config.toml
arch = "transformer"
input = "log_mel"
spec_augment = true
norm_position = "pre"
mlp_ratio = 3
moe = "expert_choice"
expert_mlp_ratio = 0.5
width = 160
optimizer = "adamw"
steps = 14800
epochs = 48.5
warmup_steps = 1480
Rows from block 3 of a small sound classifier, named by matrix and row number. Rows with one number within an expert belong to one neuron, the router's apart. Each number is 200 + 30 x the weight over its row's rms, rounded and kept within 0 to 999. All counts start at 0. After the name is the row's rms in percent of the matrix's.
After each expert's rows are labels from the 100 clips, of 14976, where the router gives the expert most weight on average: "peak on" is the class under the peak; "responds to" is what is common among them. Only what is clearly more common there than usual is listed. The data: songs of 200 made-up bird species, synthesised, often over outdoor noise.
# router: router (model.blocks.3.mlp.router.weight, 32x160), inputs 0-159
# up: expert up (model.blocks.3.mlp.up, 32x80x160), inputs 0-159
# down: expert down (model.blocks.3.mlp.down, 32x160x80, transposed), outputs 0-159

# expert 15
router.15,090,156,162,221,238,238,169,189,171,257,220,163,157,197,217,209,162,188,209,177,254,192,256,185,235,195,217,232,177,180,226,236,212,194,173,160,213,132,212,204,244,217,198,241,169,236,228,178,155,190,215,153,191,217,188,172,219,212,214,146,280,198,134,239,176,218,247,167,176,246,215,248,246,207,180,161,187,202,202,231,185,169,211,164,166,226,204,192,186,207,190,207,142,209,221,225,258,198,156,149,169,172,180,164,224,153,217,219,208,216,204,182,198,145,179,203,210,185,190,210,194,160,176,232,213,155,217,222,235,155,168,187,230,213,197,194,178,158,253,195,250,238,226,187,224,171,211,199,208,229,150,169,207,250,173,201,165,193,186,216,159
up.4,105,167,197,222,186,194,153,219,208,130,222,182,217,146,183,189,205,163,155,176,189,199,200,192,225,179,179,177,182,203,123,234,205,199,235,204,172,209,211,208,154,167,238,197,224,201,184,189,196,285,249,167,228,203,200,167,199,200,243,220,185,195,232,203,238,188,174,193,151,179,240,134,200,176,167,203,192,217,208,145,226,210,208,217,211,189,226,158,155,199,209,200,212,197,171,203,210,189,284,213,218,193,210,191,189,249,197,204,207,237,240,182,231,180,221,181,258,202,188,252,217,218,172,216,178,188,197,254,185,178,165,209,242,198,150,220,173,151,219,254,180,155,197,177,191,184,165,227,179,224,229,253,235,118,278,143,222,193,196,231,186
down.4,109,215,211,195,198,226,208,242,222,147,150,171,197,162,168,211,186,184,212,219,192,210,221,173,204,197,176,174,234,224,264,163,172,220,216,185,134,179,191,199,214,179,201,177,155,209,169,149,217,214,163,184,265,198,151,209,187,162,226,170,212,235,176,157,191,195,130,219,198,245,151,160,220,222,190,258,214,190,185,194,141,168,268,219,199,162,261,180,232,204,218,220,249,174,204,238,195,244,224,131,158,205,202,226,202,192,191,201,204,189,223,177,198,210,233,209,210,200,216,189,221,142,178,184,225,181,228,233,248,200,224,191,150,253,225,219,213,213,178,148,177,258,175,196,220,174,187,238,221,224,176,245,217,217,253,214,194,187,175,276,189
up.5,105,179,212,214,223,200,176,175,200,172,223,185,200,137,170,190,203,199,183,222,183,216,178,232,232,235,123,173,186,200,230,221,148,210,218,190,146,166,176,201,194,219,192,168,198,231,204,214,224,241,189,229,215,196,264,172,209,213,245,218,169,179,227,237,215,212,232,197,189,202,225,184,161,213,165,264,213,147,218,203,197,158,171,201,154,195,215,201,172,175,265,202,224,191,165,239,214,181,225,186,169,165,175,176,161,225,201,181,206,219,254,229,223,181,200,199,241,197,272,233,268,242,142,144,204,224,162,220,208,217,132,210,243,181,171,250,173,223,217,198,191,172,223,166,191,213,171,168,154,191,213,236,275,142,227,182,237,211,195,244,187
down.5,115,184,242,208,231,224,192,188,197,192,228,204,215,169,148,176,179,177,202,250,209,197,175,187,244,193,159,154,194,216,216,209,141,215,201,185,185,173,184,203,261,193,184,178,161,204,161,233,181,193,179,205,233,189,219,208,223,197,214,184,155,207,194,234,157,162,189,202,228,305,177,177,278,201,245,304,212,164,219,242,165,150,208,214,189,216,223,195,187,190,235,177,194,239,223,223,189,221,192,170,195,230,187,179,168,181,170,204,176,157,219,201,204,224,159,237,239,209,220,157,138,167,215,185,187,128,198,166,210,224,264,205,189,238,214,192,214,197,263,135,196,167,174,215,234,206,206,244,209,231,226,198,199,190,188,153,194,232,159,226,201
peak on: dip
responds to: reverberation; text has "reverberant"; text has "room"; dip

# expert 9
router.9,100,220,160,196,199,179,250,212,210,241,211,215,166,175,189,199,126,235,185,192,214,229,197,239,130,194,178,229,206,200,167,232,227,194,173,192,232,191,203,177,220,152,184,164,231,258,250,194,215,161,230,204,243,173,226,205,121,199,178,161,203,179,200,197,255,193,217,200,224,162,197,246,249,215,143,201,163,234,214,238,177,191,184,239,185,195,138,227,182,139,174,192,179,229,186,205,215,190,174,252,191,196,159,149,210,240,260,190,218,160,226,214,208,129,177,201,217,163,180,252,214,188,203,157,159,210,235,239,235,241,202,233,194,208,199,202,167,205,240,201,204,176,227,186,248,156,172,188,156,245,181,172,222,209,207,155,172,208,226,201,170
up.21,009,207,245,193,206,208,157,245,159,129,172,171,171,192,181,186,199,172,212,188,157,226,220,134,251,199,205,179,202,173,193,222,210,196,206,189,169,244,194,158,175,247,226,228,172,149,192,217,229,236,176,220,186,271,177,213,227,169,179,170,188,207,172,226,186,171,129,226,186,243,177,209,175,210,195,163,217,190,217,150,209,191,222,219,237,220,234,187,213,263,208,220,224,187,191,217,176,225,222,184,211,248,244,240,163,156,182,175,183,189,181,171,171,208,188,182,228,232,185,148,168,196,162,242,233,197,210,117,222,173,235,197,240,162,260,192,198,202,186,174,212,228,153,183,180,210,195,272,230,158,212,203,161,201,246,231,206,233,183,153,242
down.21,009,210,218,184,186,228,197,180,170,182,156,173,188,151,162,124,201,176,159,216,186,210,169,225,190,231,153,245,241,242,211,194,176,256,167,194,225,197,155,203,187,210,214,266,241,209,169,178,227,164,157,197,207,204,209,188,215,168,193,232,186,159,164,225,171,228,228,164,187,208,240,212,207,221,223,250,176,225,202,231,214,239,227,226,222,238,203,180,232,222,193,184,177,215,149,272,209,198,145,192,224,190,203,209,194,232,184,237,177,229,182,268,152,177,197,236,180,177,230,197,196,217,225,109,175,184,218,202,219,241,271,179,231,209,251,169,193,217,170,155,185,237,216,161,237,199,196,218,210,152,166,191,211,223,174,241,201,185,128,209,208
up.22,182,181,209,179,163,186,189,188,214,129,212,114,230,235,232,207,222,186,224,195,217,250,276,176,181,164,201,222,180,181,207,237,204,161,264,156,142,151,207,213,213,181,229,212,182,220,206,149,174,219,201,215,209,238,209,161,211,190,224,231,199,220,158,261,188,197,215,212,229,189,220,141,194,211,200,210,225,204,212,162,236,207,144,193,241,196,274,186,178,196,192,217,241,161,172,233,228,236,177,168,167,172,263,163,226,215,188,208,174,197,208,160,210,230,219,222,220,205,134,228,209,227,187,214,224,207,227,191,210,178,184,175,189,199,201,120,205,236,206,235,187,205,211,144,227,182,160,257,157,189,198,236,232,210,224,177,174,161,209,161,234
down.22,197,227,229,186,237,218,219,222,258,165,179,204,179,190,175,222,199,134,252,248,224,184,177,235,218,158,199,218,207,244,226,249,164,221,232,176,202,174,148,210,231,190,171,130,170,183,202,233,221,206,150,217,200,183,161,193,147,257,193,211,169,186,217,182,194,212,244,160,231,165,180,186,199,255,213,155,205,137,243,176,208,211,189,187,217,262,211,154,237,268,255,176,217,223,245,228,232,242,199,205,171,195,217,216,175,176,222,219,190,214,188,181,192,217,167,183,193,194,172,178,176,158,178,178,205,228,210,180,183,159,239,200,215,135,193,210,162,144,209,160,247,219,250,182,134,230,199,234,182,243,228,198,221,210,168,218,189,205,193,195,175
peak on: steady whistle; warble
responds to: low song; steady whistle; first syllable: steady whistle

# expert 2
router.2,133,212,178,190,188,203,226,218,205,261,218,259,180,243,244,168,177,211,200,163,203,203,190,210,180,204,200,217,218,175,175,179,231,228,181,198,219,203,237,179,154,173,186,181,261,200,228,201,176,209,224,222,147,154,193,207,110,245,187,199,223,230,236,152,261,187,195,252,210,160,182,258,203,191,169,206,185,259,239,208,172,199,226,202,227,150,141,251,172,189,181,252,200,185,196,205,192,188,220,240,163,209,231,191,201,189,280,150,191,224,250,171,215,118,194,159,191,220,238,211,187,173,196,209,163,218,194,253,185,260,228,204,190,206,184,204,218,190,215,188,202,232,155,204,201,159,204,167,229,211,149,180,157,175,225,197,153,171,177,197,179
up.3,127,187,176,202,186,224,231,157,215,188,145,150,215,208,215,217,212,222,182,193,226,239,182,249,188,230,247,210,208,169,210,195,200,163,213,240,228,238,216,239,221,206,198,241,171,201,159,166,209,160,221,140,208,252,151,266,211,190,196,174,197,148,95,212,171,213,198,199,233,219,145,164,212,227,193,220,192,179,210,213,185,240,232,176,217,252,227,203,189,184,192,199,167,140,208,205,123,202,211,187,224,147,207,253,185,165,181,243,244,154,209,160,135,224,247,217,207,199,185,219,207,164,195,238,188,192,216,193,236,182,211,188,171,221,238,209,173,183,184,198,156,176,163,193,223,182,252,241,193,234,203,171,172,228,224,215,224,183,197,170,265
down.3,125,186,201,196,223,257,215,173,195,204,220,202,196,244,232,239,238,245,225,204,252,160,200,252,234,181,224,215,186,211,216,137,220,156,230,184,180,175,192,223,183,198,191,189,190,245,199,210,155,189,185,184,147,219,159,200,225,214,202,239,258,185,133,219,230,224,189,192,237,183,160,174,224,227,217,213,191,230,220,237,143,205,157,157,246,143,234,170,195,190,178,151,202,204,254,191,234,168,143,186,227,173,200,184,191,241,201,164,170,121,213,161,220,198,178,182,236,212,180,237,185,207,182,153,188,179,180,242,163,187,198,171,198,228,273,146,182,216,225,187,155,178,223,228,180,213,201,185,220,227,192,241,217,241,166,231,174,212,223,191,269
up.4,144,197,204,198,284,167,236,213,141,220,233,193,231,213,211,232,181,206,238,244,215,150,187,201,200,212,165,142,194,235,197,223,192,221,211,202,162,185,217,241,211,172,188,211,185,203,220,242,153,243,170,174,193,210,185,242,177,199,230,234,125,201,178,242,193,213,204,182,202,176,170,204,211,153,178,205,167,146,230,246,231,150,221,216,221,236,211,149,242,190,196,158,207,231,210,175,202,211,173,152,172,176,196,173,184,209,195,210,223,150,200,214,171,211,162,254,203,237,211,152,175,185,203,210,240,158,201,200,174,194,169,144,235,180,257,222,200,199,192,206,149,232,236,172,168,191,220,204,167,240,183,277,264,264,182,195,219,157,213,216,157
down.4,148,251,186,147,215,167,195,243,155,220,210,197,183,224,238,203,202,212,121,211,185,220,193,151,256,243,207,211,210,164,198,227,182,214,215,209,155,149,216,183,183,194,163,175,187,206,210,283,193,180,160,188,227,185,148,189,212,187,156,209,235,232,173,175,227,189,239,183,247,171,258,228,175,264,174,224,207,209,245,139,216,230,184,199,219,194,173,187,247,202,209,227,255,185,212,168,233,153,193,201,196,205,204,192,155,213,267,201,179,177,226,218,194,193,166,170,238,151,214,195,227,242,252,203,183,169,158,157,207,235,260,158,193,201,222,194,202,176,153,198,164,184,174,221,212,186,237,179,214,165,206,183,174,252,213,182,218,171,244,207,246
peak on: steady whistle; buzz
responds to: downsweep; steady whistle; first syllable: steady whistle

# expert 5
router.5,086,217,193,211,169,215,189,190,225,219,168,213,139,246,234,193,172,237,142,165,240,238,210,204,203,202,197,229,233,202,183,141,230,204,145,203,238,219,208,206,207,178,174,175,245,222,202,157,201,137,212,202,138,213,183,213,207,232,218,170,252,162,192,212,233,222,217,220,222,144,208,244,185,248,161,188,193,245,264,188,155,254,171,207,220,151,151,240,189,177,201,251,203,154,202,197,240,188,187,224,185,199,224,193,171,219,244,213,211,163,209,158,229,140,146,175,216,206,184,244,219,203,242,178,159,162,219,248,208,247,206,203,215,196,198,161,158,169,229,225,202,178,158,181,231,145,224,195,177,200,166,157,220,186,171,191,183,173,159,206,233
up.9,039,137,168,213,189,216,220,179,172,185,210,163,260,192,171,245,215,158,160,222,189,213,229,212,182,219,225,202,154,207,286,213,154,160,255,153,188,177,193,221,185,228,200,199,158,209,237,184,213,267,222,230,244,251,212,185,171,198,213,193,200,235,169,197,160,205,211,234,192,241,184,188,217,195,246,190,212,191,190,221,224,162,216,178,194,207,222,195,195,191,168,180,179,238,183,260,178,227,248,152,116,255,175,229,201,167,172,232,209,190,205,208,176,222,241,210,189,222,216,185,183,175,211,185,229,210,172,152,232,205,189,190,218,236,175,196,249,231,217,189,213,193,206,192,183,186,222,209,257,204,201,226,185,168,260,203,200,185,244,82,167
down.9,030,230,209,172,232,202,178,187,199,207,226,202,180,128,168,172,201,162,238,182,199,231,170,153,194,188,213,188,142,193,210,259,193,225,183,229,190,185,257,211,210,226,202,213,174,175,154,264,156,187,153,236,218,181,159,210,204,169,238,198,159,223,200,172,150,167,209,167,216,216,242,234,183,231,196,228,223,146,196,209,240,181,215,262,186,205,227,224,220,218,217,230,191,189,230,214,176,256,206,186,151,211,214,203,238,169,169,203,164,215,210,202,196,200,232,195,169,197,231,149,164,138,199,183,215,222,192,159,168,236,227,213,197,234,228,148,262,207,191,212,196,254,226,197,224,225,218,164,241,154,204,172,127,188,168,147,224,226,249,265,192
up.11,010,202,217,188,180,206,227,178,196,180,220,178,227,184,154,178,216,183,187,242,159,233,220,176,207,214,192,198,177,185,215,233,180,156,252,174,178,194,202,226,238,270,250,201,146,198,147,212,237,221,220,215,198,195,218,202,200,179,190,229,162,180,181,240,148,155,193,177,238,245,218,181,169,246,224,246,217,176,151,204,197,194,219,192,192,160,285,208,213,198,181,209,194,195,145,215,184,226,230,180,214,252,204,193,225,180,103,188,216,187,166,242,179,237,230,204,177,190,196,151,210,204,218,210,192,204,184,132,251,224,202,203,196,245,178,201,186,242,184,203,228,161,198,156,206,230,239,174,217,187,259,212,147,207,214,165,230,303,173,181,189
down.11,009,203,183,232,172,225,199,218,213,218,148,168,266,198,161,169,194,181,222,174,200,193,187,186,174,171,178,191,218,216,240,217,148,205,199,220,194,212,168,223,222,224,174,240,145,218,192,158,204,214,183,182,217,259,186,148,210,190,201,173,201,204,194,236,196,183,231,202,178,235,173,153,275,181,227,221,204,167,192,162,200,211,218,228,212,286,236,251,252,169,192,222,220,210,194,190,206,216,207,131,198,178,246,217,228,186,200,260,157,248,214,187,155,217,223,190,170,181,168,190,202,177,155,189,163,208,199,168,177,242,206,170,193,248,215,143,255,224,224,202,145,181,173,248,167,188,195,201,193,198,194,257,188,263,201,212,232,158,243,174,127
peak on: no call
responds to: harsh note; first syllable: harsh note; pitch: high

# expert 14
router.14,089,214,192,221,219,149,176,235,188,161,173,143,193,213,189,239,185,142,233,221,215,168,185,193,168,187,165,138,232,237,202,231,218,236,220,137,167,198,209,215,210,224,164,177,176,203,251,191,163,223,209,223,225,250,212,184,189,209,229,184,249,217,198,199,236,236,175,224,165,165,270,255,180,155,197,166,216,182,145,165,242,161,231,202,244,224,231,203,244,255,188,225,252,245,200,154,215,233,217,210,172,210,237,229,182,202,187,231,203,158,198,207,179,231,161,200,224,236,180,197,170,206,193,207,224,172,214,211,219,183,165,172,157,175,152,178,187,169,159,217,145,223,173,172,152,212,161,252,211,183,186,208,206,181,177,156,148,159,240,226,204
up.25,165,200,224,215,239,211,180,242,233,183,214,212,159,243,214,233,157,196,185,226,207,187,159,176,218,231,176,193,183,232,154,222,221,222,182,198,159,174,164,184,213,175,166,148,206,233,252,212,161,205,158,208,182,217,244,164,266,217,208,162,201,197,203,192,184,193,190,237,225,217,231,255,190,180,268,195,261,195,225,156,226,138,175,182,217,223,168,172,196,194,226,174,234,232,241,155,245,163,204,198,255,163,221,156,180,206,204,223,124,179,218,226,170,218,164,216,258,202,235,172,197,233,251,229,209,149,177,208,171,220,211,181,207,154,167,208,211,160,195,206,193,172,163,226,182,212,224,222,152,190,225,211,258,199,161,177,156,169,187,228,253
down.25,169,203,208,241,239,261,187,224,208,149,217,165,189,250,202,241,178,206,221,211,207,182,204,169,264,246,189,224,212,193,196,213,190,190,191,229,140,185,198,221,157,209,200,208,177,160,240,238,172,231,168,224,206,183,212,264,167,160,208,202,170,239,167,208,147,155,224,214,221,180,221,228,209,210,261,207,211,200,176,184,203,176,156,171,151,243,186,160,232,241,210,178,195,202,240,203,139,241,213,199,234,216,139,217,166,249,126,242,211,157,252,222,175,225,193,207,219,236,194,216,244,185,217,169,209,186,180,211,150,210,212,205,149,204,230,227,172,159,248,155,166,200,234,213,160,203,167,196,209,155,188,253,182,215,195,254,165,195,197,185,229
up.26,132,191,192,227,203,207,246,200,234,166,177,199,188,128,123,213,217,178,176,214,185,173,269,187,202,180,181,179,203,178,234,150,233,177,200,204,207,188,180,213,172,228,236,202,180,203,236,213,284,167,250,250,214,223,223,210,240,197,194,178,182,215,234,199,229,182,161,242,154,200,228,198,184,170,204,142,181,203,176,165,231,191,195,171,171,151,219,273,217,287,197,252,230,168,193,219,158,197,239,213,194,232,178,236,180,185,173,169,236,194,138,235,164,190,283,154,164,180,168,156,206,209,180,181,217,241,180,181,215,200,189,210,196,163,199,207,202,189,195,164,208,188,192,146,184,216,185,218,236,195,231,183,180,197,174,178,186,234,224,165,247
down.26,129,223,220,165,210,169,192,225,215,206,215,142,209,169,185,191,146,158,265,186,190,208,157,188,203,193,210,233,240,182,176,232,203,229,176,181,228,172,235,220,193,208,205,174,201,187,229,256,208,224,230,214,177,201,138,215,186,206,218,246,187,182,262,175,224,169,164,186,198,171,210,248,177,182,146,243,164,193,254,180,216,244,186,237,247,277,202,198,265,254,235,266,209,152,161,183,199,239,233,246,171,233,178,213,208,177,203,184,231,206,213,160,203,146,216,216,176,191,170,172,190,178,233,237,178,160,219,183,226,175,195,210,211,187,165,227,207,156,210,175,215,242,223,204,221,214,228,220,230,181,158,150,187,170,167,160,235,179,164,136,203
peak on: buzz
responds to: warble; high song; buzz; first syllable: buzz

# expert 19
router.19,081,171,150,182,208,193,213,228,255,169,158,201,281,234,196,234,220,191,229,149,186,162,160,231,226,157,216,213,198,220,232,228,201,192,197,205,206,227,182,209,136,174,223,154,145,231,157,189,185,197,208,188,234,182,166,217,152,200,216,219,171,230,136,185,201,238,196,203,243,155,166,170,203,265,164,183,233,178,260,209,220,171,255,216,249,171,171,256,180,203,210,166,182,184,225,185,222,193,210,163,160,183,238,176,164,184,208,235,173,203,190,238,169,216,178,133,256,193,222,167,225,164,189,236,183,228,223,163,140,188,238,203,244,148,234,215,157,184,192,221,220,199,224,205,189,198,186,223,223,218,241,221,181,229,209,207,197,196,234,242,204
up.2,055,200,165,222,176,160,258,208,170,232,212,172,255,240,204,222,157,218,165,222,177,158,261,142,190,215,154,170,173,206,239,201,220,197,201,206,175,170,231,186,236,169,170,209,170,240,216,198,222,166,247,177,172,273,263,162,225,223,181,175,206,180,191,233,187,212,171,224,227,165,231,185,225,157,175,200,205,166,157,195,222,169,202,196,143,197,237,202,189,182,186,176,198,146,186,198,222,187,238,222,184,191,173,212,184,207,181,205,181,180,211,218,247,186,212,245,195,227,156,257,210,223,248,182,234,227,219,190,267,208,121,209,169,213,191,256,220,229,194,197,170,171,171,198,247,166,217,169,155,158,209,205,216,204,238,173,182,183,270,157,217
down.2,049,206,247,165,226,154,220,192,257,245,220,181,210,174,214,206,225,165,183,223,233,188,189,198,166,131,199,178,188,192,264,201,159,167,233,159,242,156,219,192,237,182,243,173,143,178,250,190,200,196,216,261,232,202,256,211,149,236,233,195,187,231,189,207,180,158,189,213,171,217,223,231,217,144,203,239,201,138,184,201,163,191,252,149,170,216,190,217,198,173,247,228,174,189,239,214,147,220,210,211,219,208,217,183,214,169,175,189,242,210,209,209,204,184,203,200,152,148,182,187,156,138,184,226,223,255,176,213,239,222,214,225,153,208,207,235,221,193,194,158,224,204,197,200,184,239,224,176,191,222,174,162,151,236,169,178,176,241,161,211,150
up.5,046,189,184,217,211,185,194,140,237,217,215,228,135,190,210,205,210,222,203,235,221,170,170,218,208,221,168,264,161,188,215,120,221,151,194,180,163,178,149,189,246,220,184,227,192,226,215,197,241,157,172,257,181,189,230,232,180,225,189,170,226,184,293,227,202,202,234,198,139,199,205,166,216,221,249,210,167,221,202,241,191,248,131,179,176,193,183,200,205,199,213,184,204,179,199,197,188,197,226,305,195,173,143,188,191,239,213,152,194,203,203,136,194,185,198,208,173,184,211,221,226,186,165,173,145,229,189,238,214,235,209,230,213,190,194,230,186,223,261,207,227,163,212,198,228,171,207,151,156,214,215,160,209,213,215,244,178,221,210,211,228
down.5,045,226,241,185,145,206,205,200,124,201,193,235,184,193,180,139,176,240,158,195,210,242,217,151,205,220,192,259,229,153,152,194,226,140,210,204,200,215,260,171,220,174,233,184,242,177,220,216,194,203,187,213,223,168,191,236,223,151,200,224,229,208,165,204,213,209,160,159,208,184,198,192,230,182,163,246,151,203,175,242,174,258,170,208,196,144,171,155,208,169,148,213,139,187,218,252,199,174,203,193,235,213,230,206,203,236,183,171,254,180,204,216,276,228,177,222,184,208,193,202,222,211,206,232,225,209,241,228,201,179,172,200,171,221,266,158,196,179,215,218,185,212,201,251,236,179,213,193,218,204,184,176,216,189,185,168,225,223,158,120,243
peak on: upsweep
responds to: low song; rich in harmonics; first syllable: upsweep; click

# expert 6
router.6,074,236,182,197,224,171,209,208,182,216,245,175,232,186,179,162,181,185,194,180,210,203,185,236,174,171,193,269,201,257,219,219,225,182,190,232,189,143,170,137,249,207,203,206,171,221,215,163,194,205,146,212,213,186,214,220,143,225,198,168,220,202,132,194,223,211,193,193,272,200,207,217,198,257,203,194,215,231,168,161,168,229,215,158,182,199,163,206,195,196,185,215,170,172,267,222,180,224,186,229,182,172,215,219,196,160,237,203,209,153,171,238,205,142,223,227,161,208,217,209,204,167,204,167,209,234,268,235,195,201,215,172,151,176,228,183,202,151,245,160,193,216,219,256,194,171,193,170,200,205,151,180,173,248,182,215,113,122,162,212,181
up.0,085,195,238,229,182,164,176,177,222,128,187,217,198,163,187,170,205,227,243,200,234,247,206,246,206,195,175,185,278,208,154,179,178,198,206,170,272,221,149,209,150,180,243,167,211,175,192,197,225,190,228,218,216,244,144,217,226,246,154,165,202,178,171,178,244,264,171,184,205,193,185,186,127,172,222,163,196,193,238,203,161,214,230,216,247,179,204,206,254,237,189,225,226,260,203,199,181,182,232,194,164,219,243,134,221,195,258,198,222,189,201,190,165,187,249,183,225,161,210,165,208,205,198,197,159,163,204,185,170,181,243,188,271,132,193,222,174,179,197,204,212,184,172,182,192,219,204,197,187,196,181,225,192,181,165,203,211,155,221,208,242
down.0,080,219,242,177,236,229,182,187,188,219,221,205,239,206,199,159,193,159,165,192,185,180,169,216,166,182,186,162,158,206,224,212,217,201,189,217,201,158,200,161,250,220,163,205,173,254,153,203,106,165,200,193,182,215,191,173,189,209,201,167,199,218,204,247,216,215,197,206,208,221,213,191,236,199,161,243,182,210,181,166,171,239,217,198,231,178,206,272,189,168,207,181,226,208,203,229,214,248,193,201,197,206,216,198,196,193,249,219,143,220,203,165,235,186,133,207,220,223,220,300,165,154,168,180,139,230,197,193,237,232,187,224,134,241,231,201,240,221,223,200,148,196,175,236,218,252,181,242,234,216,198,153,166,156,198,151,182,253,178,189,161
up.1,127,140,220,231,127,229,156,146,188,225,178,197,230,210,142,190,212,210,200,154,213,231,243,219,204,228,192,209,174,129,161,236,182,170,223,185,197,189,200,166,195,229,169,224,238,190,184,179,215,242,191,211,204,192,192,226,236,160,177,203,228,187,165,192,210,200,194,193,237,270,176,254,163,266,190,233,182,266,183,218,165,186,250,194,213,220,204,216,173,194,171,197,170,238,207,259,145,205,185,174,164,225,203,214,210,150,222,207,232,217,222,134,230,155,217,153,180,230,207,196,166,160,168,175,170,188,240,216,206,249,241,194,187,252,214,184,216,212,227,191,178,227,199,239,202,145,189,219,234,187,154,191,147,215,204,217,148,220,197,159,200
down.1,132,204,126,171,187,154,187,192,198,259,185,139,237,196,173,212,205,176,215,174,204,200,217,224,217,212,175,166,218,176,281,219,227,228,159,166,206,175,253,255,201,213,148,205,217,202,187,253,174,229,207,198,197,197,187,210,155,219,205,211,197,241,196,168,190,237,209,223,236,159,196,205,159,206,139,187,141,134,223,201,227,241,242,227,211,187,247,232,201,242,251,239,193,193,168,239,209,256,248,186,155,257,165,239,180,208,195,181,198,222,180,160,184,203,188,178,186,216,195,188,228,153,165,207,228,214,207,196,239,220,153,182,191,191,200,199,229,243,146,149,191,222,199,239,205,183,208,186,260,170,202,176,203,190,248,180,245,170,229,176,165
peak on: arch
responds to: arch; click; first syllable: click

# expert 25
router.25,102,194,198,211,200,219,184,191,226,235,190,230,134,220,185,187,179,182,168,190,185,214,280,160,271,219,249,186,164,151,173,249,211,168,206,192,154,217,243,210,193,243,201,229,213,192,209,243,172,166,203,161,162,200,204,199,219,173,218,153,255,202,208,159,154,186,167,198,156,200,236,223,168,225,231,161,188,248,193,221,171,217,160,181,189,159,233,177,204,249,189,225,158,150,197,148,255,244,189,229,202,212,163,226,208,240,170,202,223,194,199,147,236,230,177,179,203,254,189,190,177,247,186,221,198,142,219,154,197,151,239,207,225,226,225,130,204,222,228,214,243,211,184,207,182,181,217,215,217,176,234,158,187,231,178,251,205,202,194,162,224
up.14,107,154,184,134,166,213,199,165,225,233,157,237,188,252,222,224,213,193,211,141,167,179,189,168,222,127,258,169,163,188,185,222,208,208,229,174,218,213,206,168,250,212,167,178,210,193,167,163,157,183,260,185,174,165,204,192,167,212,200,191,227,174,222,230,228,202,189,198,194,245,187,178,234,176,213,172,230,214,189,201,220,216,210,209,202,186,203,236,147,199,233,220,184,157,212,154,228,211,218,245,198,172,221,238,216,209,209,195,215,227,157,181,257,207,194,186,212,215,189,205,218,184,168,231,184,221,179,187,195,176,189,224,208,220,117,183,204,246,214,243,237,119,156,160,201,222,164,272,221,267,255,168,194,189,160,155,237,251,187,203,175
down.14,105,146,178,162,240,215,157,189,259,184,235,212,198,152,168,242,198,178,201,182,248,157,162,197,223,205,154,154,162,262,227,244,175,214,209,234,199,220,188,171,255,218,202,225,127,226,173,236,222,243,167,241,200,202,203,151,147,214,258,215,155,241,222,176,179,212,208,143,246,265,228,211,133,226,204,186,219,170,233,197,247,211,248,175,169,238,152,208,231,228,221,221,187,219,209,165,222,222,218,213,202,185,179,196,195,230,184,199,203,259,186,229,152,199,222,184,199,176,243,203,166,184,208,183,162,190,170,199,215,187,197,177,185,157,172,232,210,195,186,172,233,172,225,216,198,242,184,197,227,191,189,186,153,231,172,182,209,197,234,208,142
up.15,100,213,215,228,234,218,164,203,219,172,175,180,191,162,173,198,189,184,213,253,236,199,217,220,210,236,146,193,209,194,200,213,155,208,157,189,188,232,207,233,163,161,195,190,169,169,167,226,207,187,178,188,196,230,169,249,283,210,243,196,173,162,127,190,169,206,172,189,233,236,225,182,174,175,232,221,181,173,228,261,164,209,206,212,210,178,248,193,222,223,212,166,187,244,188,211,179,181,219,163,236,211,154,222,133,224,157,180,198,170,162,227,77,243,191,175,241,184,200,168,228,178,214,165,216,157,207,169,204,193,222,201,242,172,215,196,210,176,209,150,207,172,262,189,205,233,195,219,225,187,235,192,210,190,174,239,199,178,213,178,281
down.15,104,208,160,237,162,197,195,179,217,155,205,229,193,214,208,208,232,240,147,202,160,204,197,216,234,238,201,210,224,255,173,205,218,186,228,260,198,246,232,163,172,201,240,201,201,186,184,195,220,207,167,215,226,189,241,183,212,201,200,160,226,208,170,203,198,169,152,199,217,167,203,151,196,214,194,151,174,192,151,211,219,217,208,193,175,180,176,205,161,172,137,157,189,218,218,210,164,206,164,211,241,186,220,148,166,232,182,255,216,197,245,243,258,249,171,181,210,232,251,212,202,273,239,131,188,172,175,169,144,162,203,214,177,226,233,186,195,202,160,229,192,189,166,224,168,185,141,134,185,155,254,247,192,234,236,239,240,197,208,187,189
peak on: arch
responds to: reverberation; text has "room"; text has "reverberant"; pitch: middle